From a checkpoint of a small masked spectrogram model.
Training: normuon at rate 0.0057, 12000 steps.
Rows from expert 7 of block 5, named by matrix and row number. Rows with one number belong to one neuron. Each number is 128 + 24 x the weight over its row's rms, rounded and kept within 0 to 255. All counts start at 0. Numbers have three digits each. After the name is the row's rms in percent of the matrix's.
# up: expert up (model.blocks.5.mlp.up, 8x96x384), inputs 128-255
# down: expert down (model.blocks.5.mlp.down, 8x384x96, transposed), outputs 128-255
up.21 155:150137112133148122097110121146130156111104129128112124148113161128101149147074077136126106124116132149116072082103134138119144170144117088175118117165116156148150089101164118151102134080096128131149119116102156125123141152130132147121096063120138140114123128100134115161162147115081117118146154183069098136125104143110128125137100161156149140139115155124093134140128080097103149124116
up.22 121:074086134123147133089125108119153131125174129126098142139133125133129087109148133144125153124160111121150129117116120155081142140116115101161183114143109185127145096129163189135099130130143106159121129125134144114096160113126104100142118125137129155117119149144163127140111126119113087084146129146100154150177132083109128134104121174128098107151138121168123140162093141132140107114135
up.23 094:135113100133110152159168162155120137158129145129103114131128099095114164170134132103090133128177104145141137132131135173128127143146086153129142108169119175139100094155131120112121136169172081156125073113142151133109102115117110136163115098133155128117120167170108119194153114111141137100145135117092147152145075089129142134156113126189125134137145129132135135088107136163160145151114
up.24 097:076120106093124126122159114153118130100133128127117087120134072136092155133184102172101074092198086128126143128118128164131126088105099092106141129118142156135105124109160152146079143121135140144129122149133104122120108131095135125177125148145123156143134145164093156130128142173132141145132155140148117148099139107164129141120169149149135110150160086112160163118163104146126090127112
up.25 097:124148117135121088124092138140121119094130156130136166122170127112123080115094159128107124096123109126129115143109119142131162126105113090144085093151074138145123170103135090125107152093163192101117127105151125090127155102114149136123137107155132191133154135123142129156158117094102106137119089119098139118106162146137118158114118092151121134147079141161154117187100130099127072157145
up.26 099:129083120155121179138165118141122123175161144148122110112160072128126137089127110097114118139151118134129174113121109112144099110166078122099133092139155123099110117147146105118122122120106106118133133101105179102159131144131113131090135095136141096137116146118127117114104134136116198145112138130114146153174101149116160158133103098145168109102113116164107152108127141119145150136120
up.27 121:126107131136059171121093167118133148089129155157103116124124114137106089159174126160164145178127154115092125125106126115126144076151160081131097090127165125197137094113063145139136120120122145107144127155127125114119129108124117085117130178145098095094129097157112106158133137132115157101128140121138128099153139131129145110156139164178136173127099124151130125145112141115153106151114
up.28 112:081133125161144107140151118147140153161085146121167119128117146140124217134124138098121177127148140117149102119094106101139080172126119114122101129123126133109132111106102128110119142142142101120129103133166108150096128140132127144140096112103122077130138092134117114141098152166133101148133110146133103138133107110175125120139126122103109110108174093146127095069112118177131141119140
up.29 092:146157079126184102162123112129174097113131118147141127136164104107154094113114117136103102144130130136124132120099141111158132101148161111124125168149109108137114098122137149087123158107078117127133166135116119145134143153146123132131128136105145156151113150133148112069103091133134143140186153125118110128131153131122144133127155117134141182099118157159145118115150082136123141102130
up.30 094:133121112183122118152130104149108123125134065082116104103122136126158134140142099123184135157106170142163137138096160112114088144162157144062123173137146162157110098074161148108102119123083147109118126119133118131062129150118128121110135133101106156099122108159101154116093127134075100114170154148136078117150136127117101148115130090136119088168114134138132121130098148102170122121138
up.31 107:107105122123099119149116134146154124118095117100065153135131117103152140159148153117129169117123123088119122109123092125154120123174073129092122112109100137131101142112132124106105087122134132115141108122097160107106085114140098120122151173105138136104130146139093119178165100124131088117155132153086105133116075128126127123092099116115128130144102140142134102167128113170170142159125
up.32 114:131106109108123161126152111186140165157150104121132094142084160102113173131113129118132099093121122173153108109131122096153095121115137130082084142139136112106131115164098129132137102113117135075124156135142072112091140116133096075134097151139129118094110137127154154141087140131152115086161119145155116160108151119112144129080141156141132102116109140126072112168154156157104135136101
up.33 096:159091098153113151130126094124127120141164139108133092124130142142125117134143109116146160138097083176138122117148050161187134129142120118135118130142107118133121141138091137134139123141105134128124107138115149110129125056150148111116114129160114093101151131137126169168116103129127164170170133127140158159132147128122108150182097115157106082100166139120112145151126107101140129133126
up.34 093:148092198156148141140105119080139157142102119161108141146121106133116156126136122104143108093072123161074094130121106117158138138130182189131132117110150129114148131093119124140117128133161141140125112095127132126134163108119061157129106136128155119136123109105108147103150152083102124107116129113084161125111135135115145168126118163164109097132170121139182120171136154113126112098131
up.35 100:131121162133117153116126142157079130194122131087145121165146112122154192158113173120148128117120139125138176139160137125132084133125084134126136099159094178086110128084191112118129091152122113125142147124152143125121155138158107148169150120145134147086125114162135189168155136145089132097102171171128128079135141116118112157143163100142157135105125126138095135112165140097138136106148
up.36 099:147132154150082149139149136126128107123123096126096110142120135126118122147146132162160135140103144078122144138122131143106144113116062153088131141161118182152142080110143160159107150160115119122142151130125111099101075152151125098113141125135124152101095138131149152148140088127105149073175179118120143144158133134093085112180128107153156147142130121204113141174156163128162147163103
up.37 101:088166181152134117105142109124136129150090124139145119153104133129141168131135144130155140143108126098158106111183114098139093142123105096121170099094137105095138173116141117131131131149112127125143102120142101158126137145143130153139156130107098099114115132123158126147101164175111129166121129135114122140169152088150139132093167126117133130154110115120127105056146133161123110124098
up.38 101:138156142114152080166065122154093100121113149121121143140125070105138134124177156124099135138122169120110113114086139088112169092149156119155137141139125144159124165131108123121111173140159144112143107136131131117117117149116124090156129102146154133097118113129133114163109094123136137167162117124111159107205123131162151104087156110146125120128130117116160156137125138106100094118124
up.39 100:177138115116146119160103136116102121144107162149118143132114154138102115147183090121112132143138170171122115109130136143127131105137133112135114139134125138161128123137126118177115125108111128130073118109107103106090181148145134177151117120138113189131094073111150087113098141117148148130090125132142102154163070150139127132096117123121091143144127108149136153098095107117111154176142
up.40 096:160104103112143126112125075129136141141117101116119123101112125124107095160144089124134114138148095133101122135137150149150153130110098121121153123158100195126118122121111112124147127175152168118154148109130131154136099114097134146131127124140124152129106126084120177123153103080142125139106138143124155160103129131121161142128143152166149108153137139118101122137109164111150159105127
up.41 086:110160155159151083124141153129099068086138097085113080113113084157162170120114103073095132122112103154141159095117128127138100135130118122155171137143058136115130094146142146156135114135114127128121098137128134153100114115161131130111111148138112121121138141114101124168147138130169098114158152124143146108163114160164121099149170132115152068126137122070099094119116116183076194143108
up.42 092:123176143124109143091122146141112114121091130122145145140119140120170096143170107104147143128120097147100105144124160120131170187182160124129156119133143176112148080127126123116124159137121112109126095142131114097128143113134119144119123118163126135124138135136109095126127140108089131099136112129127108138130142111119150169124140114149141163097121141120144105125155084093157139078150
up.43 091:145133138119124133116134162097122102101120119131128116153127126104123110130106129104086168131113140142110148102108146144152119133092142112134127115155091110111126140138114137132100186144164134060113095093103167142102130074128130144086140110125134128123111159150108123186114086143124129154125172112107151103140102118092104144114122095120132131096150135135187102125138157125134101144126
up.44 093:135104168149112115112108150113097122082103158105135158118143142076133098151123149175116162107134160129130113073097158099071150098098106160107143097152101135137106124100117118129123122142161135167151103096125157134153138171097138129103142152140091122112180098129142151122159106142113110157142149101166104113129154138110123136186167181088120152122090091128127107096096181095133147107131
up.45 091:164144106104079065138151130160176153142140137144089168069117152113144142132120190076068091140127138149079134127132151120128091117151138160109128133177146100083165098181098150148115170117101102141112142116156126138098092141117138160113090116140083120080106101135134151097177107124145158114155109138134166133160162123104123124152156114150136155111153137157118123116132098129123131133070
up.46 129:162112174138093097130143145153120128120153145126111091143117154137102117151101114083127165124148101116157146153086181137127139119141162137128110105161105143107102145133128095159168110051118157153104168116129155099142155096136132134137117098126130154094113142160108120121123154093155157073091140135138158151119120144129144097124123094069182138153098137137114131134123121133097129114158
up.47 088:120127150145147140121115157074153145113135135154110136142123100127135089096135114094162111092142129133122082166150124150162189114166183148156143116128061135112106106081118133133132102142170144135119148134140150123142169115135135116106111104114147143106148116113119137113172116090146112101154138121077134141154126120085170133104122143098099146113141136120144143154133134106116121167157
up.48 104:085135103119148150150146111168094158109113118129106079135153130148121127147166104125108166123135107150103125144119126101128113143168135105066158127125156096148121129148157158106154135146099113141146120142071098155105143123129134151163119124138138146092128124134118120129129125140116151116134152146123090143155104099129131142148162158173102127120165097141098118160118128137077125146127
up.49 094:127106158108115155098128135144120115138107076167128160160121152140128089123120122109123091096120128158129133168107151098137158162116126138120113151130118155148124160121154099091115156092095117167071103150160124097127121154145114154139125109106081131133166116126102149121170157131105161143108115115127078129073129162173123114121109133155133147152094141127144117141137097150141142108162
up.50 098:129132072115124104184121107125087156142115101139108130142112131166151083171122148115112123116133126173104108170117111122128152142093140175109118146098115122156138087087145151115139097128113144140102137171138111136163143081159124105157120125117109187142122123123157124150143132126115129148137138120095143086118164134120099109156139134125141159163112111148153121121162133130139118136115
up.51 107:142115162044112189158142132116130134144131122143103153155130114085072139132160123172138125104115114147083130142130138141159119118141140127110142159149176133144153139153127086132142143140147133124133142129133118126100088150108131101122138149117140132162136157107124143100163098094165136082083146114105140131054110145122112104108140144146115127106116115123115150140169139115185143137168
up.52 085:138122077126125158152105141169127115104106160133095154111145135132149152115138117141117132108076181117124115114157140148130172143138127124159122089167094142138093146120143148103126132121109125162141145125120157113160084139129121167156089118154119144139163125085120136082101144092148128128110136156099123159110123129148101126161154150105160144086132132167070126159112077118167155138103
up.53 094:151114150082124153093133125116131151116113131146108127134173085111136149116161109128140141112104137121116134129138114128144137114162092149122166116118140119143140112125148120118131127105099103165134111119108115132078129167198125140106113136097108125157138127132123143125117154107107140101137166111134148135176137165121082134112113138118142105115152094124083115156107129150114138115104
up.54 091:112133136129127115107118122150113140163136160119189100142115124107113111109085167125132142136118119183111154110129156117133184128110164139130130111129018134142128096108138119143167124140152145105156118082105156116062171128172134132135112129112125165147125135131155102103134106106154125125155132156101160115131151119089108171132120113134172174088131131139111146138159157081140133157119
up.55 091:146144058137139147131127130132132120134121172132133125116146136107112113131157114124131138153126171155070096162102140174109144134142084138119119082134085123109124133125094135141122139108099125160151090113129134145104146107156150119126131125132094130162124100144124159096142116146134141124162115115160132119129129153114151169109149142093096110099106103163109147143119132109132135150100
up.56 103:136169095078102137112151120107138092170078167145110149136145099146130154137113154138150084136147141136110162119127140114131124142135127107112146122142099094141173138098111087111134125134135140139084125097134128121087111150208159148096110106145098152145125123118117166119125097147088124137089132154132081145111156127124074133139127127113141168135119130150111146090127120100115099151180
up.57 110:140081085174123142120131110162158136102150137124106134093122106129125095124143152089141136117094140126112117114123175147119088162105150122154164111131119107130111163128112120107132136115145139106116176139148118113137041107140144132135085109169145138089097139116125092137109138138134115103136137128148116169096158128106157081121106144173124133082109139145122165118106116095072134106097
up.58 097:139158084121133167109109094126126154150097145125119120138135093126139148154138068141151074140147100150144151112100152141169135121136126098146128120097148108131163130076113121120094108114111136053160130158121122134116154124168140151112139093131160138126135137132132136107085174102122119155117146091138141125127115129103126113162099115126122119108136110128130167152112157114110142149099
up.59 102:149151144125084153125159150132108139135213120104140097170146141110134134113140084136131102155100134107139156108120137125104126134131119159131130110127102131139149145165120136109091128127109118111144131152100167166118131117163131130099131127134111149116122122154147144145130123165114127145133101135120147159102084149102145159102143152159102107119111108134097132102120160128157160101138
up.60 092:100138127136110131129089125111094140130133120101143161119125172165109129175132143126151095133120134136139105164114083139106125152127094173154157131156101124122118135140134128097147135133147134149158133173136151131132097146128129127153135131115110127126186104128131172172162159139100128152174105098125090106130091117138114144117111174143130110162136125095073100117129160120172140181108
up.61 098:115130087146145095154141093131164143089146119142119162147109137108152099148103115123142159110071123082103081111107111132158177177124114133115182112123114136111139171158106102071120123124101131117131118133105127070135074121140116110168137110171167115117106170133112115180157140172114087118168128103107146160139131144141167147149116122131130145112148124131155109140124122168144105107098
up.62 099:116139120123093147133098175153146090149125127123128117114103121114147184135086129173089127129122123070109152122141118151166144119133045139113125137142159143146115088139151103149132077131135094127144113118101132080122104145161102121130177112109159146103121152152161115164072116139114145116145107098070171140120071111107135136129103080171126127124106140122094115146153097122154106156150
up.63 100:184127107150132123107081135159080136131121108095107124115195130117097137137160131186134150123146162152132155131131145119103154119114135101120131152143158109161168125115151115104115140105088137080110112128135143173093171134124113159133093151141079105100127114146163171109098175163063185155134149128165132156178143149085111119142127126145136131078099111103103146147123170103125118130169
up.64 097:149077119068117121155167134096144079094127135134064126130152116135129110136140138158127132093131158126143170133160127089129156126124152123118135127194114119130136128151135084137141091116158166096126142103085077126160074138147118153099140073143135121143151135111156138092135117091162118084110153138141117113131189114107120101126140131098066145171119145148158159143124115096130087117165
up.65 116:121160112123090132148107107131096116123089128150124089150104108148090125137182147115110101146098130139132134172113121164115095158155147116088128100142129127139132117083084090137136107169145146149094142147107119128110139148104125137071064141111139140139162112159139147126148111138090104152125151113111114130163094072090146084160143145124162121135151091148140105119195185084097109153181
up.66 099:090127112120108133151123121101131162096129125109063126137122111105158125104074151161165154088144134118137150144144147106079133086126134132097149083139121094123136110113101100113142135142168131125127110115062100113101116142137113165099158157139125171101124115131124156150176112118134156074159134107142129128128124109143216153151116142161149160061136144150150131105101143107130114128125
up.67 106:100136160148107138130098152171124124092111095165118086142134105088131130112153073106158101159138092121088115153113113164136113090101160104080136173137120125109172150132128098140102117125141160163103143109117152162109146107100119121089058149121144117136137081153123144139153139131103137149138128143108141126105093079123142119174128153146149099111133088113158099170139147136129153136105
up.68 088:113124117126113095094095135124129140193156200133093147099120143097096093134133086190124134125126146120136120148126155087115198141104132101130164145147177155118147118122139101119134138147123130147176079128152125111080088147141166149168093172121082185123142082094119156127116153114058131152139161148147126157128133154152108111139136112147104122116112102157116132117131111109156119118181
up.69 110:102116140111088163129141114129102126155142137097112136153081174143080147135132121129145119092145129144148111104166144145113084137136124103120160110143158134161213132158107106097097131145124096130132086132134088146121138121125136105096098125076146097088111144151101103146072131155122111161169104039171110132109132130151119123107101142121158096075129103137150124167126145138141140112089
up.70 111:154144129155115116116116104106128134163097133133115122134102170143114090110145120130159137133123144155142118159163174107129148156100149118138135136140119089127107138145180168109132155113116143145128145163126115142119099122137171079103145126156096156149117160099131132132138121123121142110145113100158117098133102158129142144101120100118126113120099131161108117125125115116146105125123
up.71 091:156097115127114125133113110159130120137134132135099125151126114105125119101119145140129131099122116136105120133135173117122123158140165179118114142130144135133125117077181102145091174118116135108133094123121127121163120144079156136151145098111135169168105106084099191156122110104118122093115154133149145131124144092113121155136142088117088105131095115178178092072174158063123093090151
up.72 095:140150150121123159157140093133176146117095127113101114106120109114146135134130130106093106093179111169139127145114123126095110136118100145184100147134146142111130148135122125107126114112146152131147152143133113164112124099111103174088122120125130120152097180145177128159116083095086124137159151145132099082111131092112115128152145153124111119162131112097119136140178125147144133188133
down.21 182:132108113105122096110123161160136135123120141131123092128144181109119152106110155125124132127153146118109171092159129129119125121142106124148129140122112090140101125115180133148087159111131091115168113120130148122134127152086147138110118136113147104120086183132130145140127085092089144126147139169094104105074128106144115096167119133120150143080127107108135127130114130089145137115112
down.22 131:121137146133105147089125119141124127103194151127129135125090081162102114134163105143107132154114131096171129098096135119180129132112123104096145135111148107131138170151122156125129115117090145107104112110104109111156093150168083121121134092145141117106136131145130129122101162117127095077089152115104120130165090141174125206120149134153151121171086146108119112119130119108088154131095
down.23 098:104150164115161125118159158133156142132081146091149172110111108111144108133101104124145103115115129097103149111139139125133127132183162146135136127126145157115157116126108130135128125138113165083121139109113129137039070122153140137111142099132128139151154148086113127093104125064151119105165159110101125116170143118087140124119120132121115152140122130140140136166086123096119105125126
down.24 095:161079122138131154140143171142110134127133140119138115114084146119133174122151128126140148119133109154142127102132120157116106104141098124171110091153145104137102072150153147115107174078154160134110151152156150119082067158093137112121120120197133133119140136097128167148095133131204160127125105139149108161126103130116117119063124124144120128100153113133116138126123167089123133179132
down.25 096:117145171142111170095177114105139103093171105134176113118120097139154154131146114129150163112163176094138154146147135099113107163107164147141161107115115116109104117160092124150143095136119117152133165138110123131172140153174096153093140108107121098137132130140140099098114095149127130100181162133154143120136142125087154101145146150094139157126168109098104138133153153135123163090096
down.26 095:094112152138155079100158102125180111186180164076095152142111141129163116118099142111120163105141121133147083108105158137104134146126104126113108113131117111138113128122109159157166139139154094168133098125139135136132153107090162139137121136110151116126097132110137152132182140135123117126132112136096123121126126118164142100138158128157115144113134115100081139136131130135102122144095
down.27 133:141131143092106154147141169180116124086134137130081149131093155127128109122185137152150146124097146141094109140137070132124119107138114146135118111163140110159110118104098147132084122081165153088100142142158130108123141115118133130132115142145111099120145132155096129140114118180133125150131164125151125123140139147126126120100169147171105130108100171145105076121080148111147116129105
down.28 111:128100120109130084159108116191131109135048137151126144109100172128124179138109116118153148146146126126158131114137158118151082092128120134105148148106158153061135117091117111087128127150112113123162083138130115105132152137146130133114122113127153124157118124158124104136119125124092153133116112111168122150157102105156150161088112126104125121122164145162129166088111128149144132078103
down.29 097:137141134122165142090136150115059119121190123105162122122093123153142160123123136122140140132133149154140140120142132134070137113166082171147142094126152092148111136110177122136084117097170152151142100126147139136102172105156080111104140143120128144120119124130117137150104121145172110146101121111164173111131141126106098159153122112130126120100101109109144129136072140113134148135120
down.30 089:103131154121172129081117171148152119135127176129134164168124120149068126152134098139148158077082095130108124111169101142121145112088102145125162102106109102118164127142135146163142139124092137152176120132140161147145130120099091107116102150124139115142162129135122117137132170165150153119087108130111145099110129121164136158130112166123146127121128119124144128103123123153100117137109
down.31 118:153170145146166156126120108108111103111110128152175147139153106139135105095097069173137117102142094145159167148117151140126142140147136123130067108101114156132155096130136125159162138096095150179139139103150140146104129159130101136131105131138112137115111097133200081074131097117106106134135131131120140095140153136154145175169104149106183128133129121102124147158101115146111174132138
down.32 118:143157126112149128145115156113156119085178097104127115143137124177147109131171134133101137121090146107113127149136124092155094172164115122139122160095139124098179159130177107111125069108071136094106183167155089153148146130145102121152133144086102172110109114102056105133108116134090141123142156143132138141160141141111151132081146140124120125096151183137122161153138106122090122107148
down.33 103:150147099159202146121140126154122099121143154128108114184150150157098151116069124130137121153135152152169126054121134123154092146119127150149118154155124111171117106130148122148126170099113105166123113135147128156098146142095079132113143143133104076163101101147157103093122118179104125158116117157119103104113123137133115142146160091126072126087122153075121118089149155146125138132145
down.34 093:119120109127159133089178139155077124115121158118151137101163107128131146128145138132138142166121150134135178101081171162133128147127092157155152138149149148104104092177146131150159163110118146177118136130092136116124120138144080078126091152157090123153116127138150151103118121101123112099120106131160113085109088157121124118140135160137084116064136128110112121155146137102120164135164
down.35 097:118107107157131103138158105121118082126164150139091143127132122132159082116117128110105128160155144163112144105105121118125138111113120147085120115108124118119086120136137085158126154182120104103111129120131091168138098117144136163093132131126101140152121126082129110105091111104160124118142082147113112150125113147156131093094097117172112159179114134147147120132110125128122101172137
down.36 104:125104101127114135117137099136160135155116143135100130111153176090134142149140127114153112102161090174111120137104145157164142089148110118123165086146142121164129084127102133161108125140137105139096083126096107107134151084130142143127122121120167095111138158120134169126134148130132164104150100151125143119136130096123143171117153105159130103109097136128098131148093143127133150152127
down.37 107:153133158148118160114137129074141131171154120108093120156137132121148149140142160127112105165140088119111128154118171091135116121160131132129175134139135096069120158072133091108108167093152134112157122098122140120120136110144108155159124108088110136129121111148120096165079113172091128131107118109159061137129143139125173114146105153144138153085132126119114127072132119147087095144117
down.38 098:154137123109101136089124131129115109085130153132174111103164121145119162107129082136149113116130097093114096107148195092133134177152112119108156116149138176108185114131153118108162176138128149163159113094159134103167134162143141119109137148108105099105118132152148109082135133136114103133122106117112098113128123125182163109128144123093125093114113192127081125136148146112130158124088
down.39 096:150167133163096143073177138114077131129088123130114149139147107102142134124074114137147135118146137132102141126121136127140161142141124144134101109107115097117185151144115145137198145109116175117191166147128109149134121127145188189143147116125089131138133152119161140084123110151096138143148128148153131111141146140107096103162077106116148163105066125125172149117101103144165135104126
down.40 093:111150159147137127151127129132115121122146111162127154162170118119111163158145133103116155140076118091133115102131106082117131126146153109117166124055141133123140135129105112149122142097112101144067128145118126094090200141125109125128131115161116158112154124150127084119140167154107135114118142128128120083146155128112112132138128114127130140102120145167146166110137112136081076154113
down.41 080:114147132150068172128120113109098162162093145146141115121154122130126129115131127120134120105131178064118083118115116154122121115107120105147111119124010127145120156164117119119140141131138140114165155141124140155142108130125136188138147145122134106142079111117090141136134132111121125123168115145099136201079122147116140119144141097125116171144150110125121109103144134154174126153188
down.42 090:164135100094105116136098129140089107115153109149128106192123112150145116150114103147148138088121116127117173112082076128140128132127105113120083149145151093166124157161169153104126078117103148147164147106154127142127092105139153134109163119102131109104100100096133156174112099129125127124134133152078132166157102097139150144157104118155116148168109128163119111146128166108122130095073
down.43 094:077152094118122113166094119122123126157085126137136167081106112160121121105176152128144088099162132095170173142113130086147165125114118150153144122066166147135074128126169146112105125096106108121116129145126142123172159135139115122149187124126141171145138134149108117113116110134135094111137097143138122100110132107117155127153111151137158117180105158122119132110118108091125120096138
down.44 099:111111100139125151128129134120127147128150094113152065194134116192101174143147075147143098112145127135122145196115144154166144117136155110114079150131137120167150127151163127143145163100108138170129153152148103161073124083136105106165115066113085136104121056157140149135139114156136139120150139129115134161115135090142145118115110134139118089163146103151116163155126095141111128144123
down.45 093:130116131120117125137075143183098094157143120134170108137110119160122128124139115122107115138080132135104109119130159061177130177112086121114109171149158129154170090122141139144139132112120078153142141164139134105131134163110131142123137120177143118123178114150100087124105149126113135159121126136133108157102183128137136105111162089085110117113132147170115148104118126125109084076148
down.46 150:144138224103041114138113154120116147137178140127115080135109136176114149123102118094143151138135087072139152138116182151124152121117116130115130149158141112099106147119098128133114121089133139122062130125139146113143105076146139179118126120160136113146135127150121097141133129090148162145064160095196128156130126117114098117100122077103125128153095114066141148107136128135159135130125
down.47 091:158137110103131138115129130133127162117142129109114142094118130115116097156089082158135125141120146154116135100170104153133114150142140115107137141139079166119132132162142124111135140115141128115150131138122102118149100140136143150131179148141159119115125105109146123088089142125102135128101157136149132178122134131169096119142105158129132128108086135134114128088099106105147121126087
down.48 095:117130147090147116123106153138129152138104109127130143111101123091164149114066141107192151147114162092092155127123148153084153126114149160125133127151164122132092113135115101136112112127137143106123073107150122135177065130145103141137121164115135118151108113118100095123144105105125104113144161116119189154100091160181130122139101081095145140156119095112179111150178118149172140133125
down.49 087:180137128157131115123132164096089128123134175078149100152115121110165151151126145112124161133176120118118121132160107125123134104146123113130160111116052087120140094143120113120170060144139172091127126104099111145131139141127170129122150157137165125086117155120140109116075135124118131127123126103124120141118122090106126160099138139106131089106122132122141119105120172112103129147079
down.50 093:124094115134138129099145151130142122135122176145110138125179169088109139108118139130082133163169099108175117115126140149083106151135110095150149147156146153098118155207134148120122162146141105124137115082093139125107112152077106175161121150110122095116128170120111163106128135099120149082107105163139149143129082117134079154082113142132104132083156110116143149141126128126121145129148
down.51 110:114095142121123086099152134153154106119146103112124150108131147143146062148119173130072114176182152171159143139092130117091138129151113166130139100099135135079097093105161121125123141121134154111097119123135141079114184129103132125155089093148149138145106121143135124172100167153132135156117114113178093094158114111124114118128125113147130156118126147148143124142125112122078102135116
down.52 090:136119118112126106133132132137118116106150115126128175179168095133144095114131094124128172123150121108099114130105146102156128114163124117133134142094142123153109154146089137150117080132139145091119137146163118139134113126105095116102131120187128098114119176145093122135144112105138079068078138089149154155115110138116100138110135144179140099145109112104122130140117125127051167115148
down.53 081:099080125116125109140137116162149117088131102091174140112107136095118120151121126131091116141121109108071099191153139151086156128117138149154097147146058152103105149146122154131141127126148169105142142141149125128133094140091111161172110105078142117154121103148102122112149127116092111095118168164097131126093155090147126093126112131108149150117109104155182100138138130112154141124124
down.54 085:180122142128098121156073129107138100087178106145091143149151115143129131104128079131113098135167111075132145139135152152146110148139103106106135134159090135087123139162140114103123111119118156152128108144165088101188118111088130146108139117104132109146107129122099104153127118097112117116111154077136124140140111086162124133180090146113143148157081108096107106118166147159146124110148
down.55 095:118147148123130116135123104139104123153135140117132122149152110142143109130149141128133106151115095143146145106122134055146117054102128118169145152093218103171132121150137108121116095106097136122103127152099167107151136134103100094114158119132118115172130099110157126165166088153137090132115154088139193117163140135123117102168120131152112144118151144141115155093142124109103115149135
down.56 088:072083115134137098157084147142081122120137104114147117143126124127136099153157118151145142087095109098144114132142095091062139185084107146078156118059138162135118112131157144102156118158094129106160148121114148149186151141117131160142119145092090141127136112125128147129122158144080131151137129097084106098130193143109140086134096156107111151150169118179138134119133130130121121143128
down.57 115:122154149161124120116152156143126124127134142148163117104152137118117138099113146142101089134151096116132125085144128128145149161122124146119122142145147140072124115120119126098088093142118114129084159102182128102160082179118111136136112153183122109129076115173131110104180147113158147100139120126132109147154126150122108132100110137120171106149102119098119121163106137103150129099159
down.58 096:142114099170098136102127130090156137098100123120156082070110158144139125121075156104120118146125140139129072161140108106079145129114114151086116097166136132118140134180151140099097173142116107124133119136175132159140111123158129155164071130106100128133129124134130138148111138126139137109140118144113151165113093145153107156119118106146108090138177110094139096074117104161167128119164
down.59 116:138136108116090145155097129129183129134157146154089089145111136165123138138146107176137111175150148157147089119177116124165123110141112126135145136158123100137149085102161126130131119121067075151138145119125166118155180118147134121113079137102134161128169107137137089151074157210102146146112153141172096135157130130131137151177137131124090090111111121113100125157129137124145111123097
down.60 086:132116128114178161123151116096131148190106123128119093149126120090150156103096131140137130080091118104122155110197101116139133124112125076113140146096123160119151111123117135135122139182156136102131152106079108103142102155114128133131136172124155124139100156098159168089138152086164099134127128140149166110094138111147127137112142093111110105135137116147174144099159143157124127137160
down.61 099:131088149126066107124099155132130132132116159130157085077136134149107116134172160124145048102129113167122126124125133123164079128123147106099073147140143090129134099097141149149146143092135134133144149128138105156154151135139117092136153103090118132124131076130136159111109110132095109162123160134132127122113121132133115140122095161132145153127146182120141161103136142122169137123121
down.62 092:110129094125152143131112092088112139103089114145129160091110125111145103096115083109136167125153129172120106138074110137101163146160101144112137130125206178119132092135109147127118146131127118127096138127109139138130072150122176158121178124176120089142146148122146160144165143117124164143131119143099121123091154164131134115105104154148167089138130142096095109143134116132120182148136
down.63 088:087124106133145116124149126121080135144119157150119135134126106149123095125110138128137104092145134167102180139123147131128101137124160141112141115103099132140109163149156113145125154134123143115128110152124126141129160169150125118129116130113142157104113118106184120127161134121134108139101121122110152127101123128159181137135100146138120121134153108129160112093151123137093139102138
down.64 092:119195145130152121126116133137100177162130134128165132124159169138128137161156108114110123175112138139086082175158110136097131130139146092173142122097121117123142129091157193113143128151083147133122115139127160151116158117133132098142107180128118133151117105162095110145070153155090056137130100125127111143160112136103113136146127161146125128160138143140111141113114128107090154146135
down.65 100:132130084137141134132100102079072137101130121138203114107122148129083138126126108123172123080148126146170128096131141125129116125121118138166125144126106112124141145110186140096112126107096111112131109131133149133114128168142132110160127131127105158121149109098116152147081133165110147151122083134140122123120182133113113156119071141075119108127128120105109187098102098146151150079103
down.66 097:144119142128131068134186095097122134125115100096164115135145070089129122146123071152092150155149120120146130135092121128158177112140093121136125170127122162163152181120165118124166112139099105108157087096126143137107109165088109127190118123132102154143118150161193115119134162117106129086135145123093140138080144073109126100144125107113136149172119154148074123130145137159104111145138
down.67 107:133130119202127139118118159144143146149162138118131158141102125081139125109122133135156133147146116132148079132107133162130117144109117125191110103116140092139098120103113158091171120104137139100136131128101105134131139124119143103112146138133100134109166136145116104154094162204143132158141137160170145114123143118092145088096140093110109068129136114130123086123116111141137120116141
down.68 083:160159097124165155118105154113085141106111099169128116149128134110104123136158108135156080105083117111156117112146127142119115137116111089077115113114216166165084115096135129155161145124124136149128168091125156151094138129164126137115131144113117063106110129133103120123076101132176095119130121090151142118143121125118110132065115101141136124138084120119144112134155127109140139117108
down.69 113:123177089119101176146103139097127125114124182147118082168094133154154160128172122098146133141114161165112133106151152103098111153116132114158162098192142144147165140134142099113115140108151108129135137122144108139128178108166103140138120139124145106080131105160127140137134115139098119171174156128147138141158124102147148117158132045107127166105147105143133138079169128173112121133104
down.70 114:168095123126169125136107134098091118125141125155157148183164142122152109111131125161124106130158123114151188124155166151116141122135132109133116098117124143162127138147124130122161079122128138129190149102103105110089122145135152114098162101126109131106159107115101150132133070096069092098166137088153144120123171127153146136178109141105145115159143125142137146151153107186106156132111
down.71 092:117125116128125146085133154097144159135078185131144131166129138157094093161145089111157130145102115163135140153114121147120124125099103109108172112096136153157160092138091121116131108122120136154095142145142154114039136147156080157104160094141098070079153119150141100117127146147101120134145136107121121132105125134165108126121088143128135143101137152133110144110096151129171159155135
down.72 096:116148120180135109147123138159131114102154118161120132119137128083162173072142129089142123133098075130109121093143112102147089160120175110115126138101128119115139165115129070133123165137125185100146124116126132122131165141116131104109151115141115138169139180107124131115147165089114133154119099143120073074129132150130120101079116108111131118137098124112166128122137117081134092095169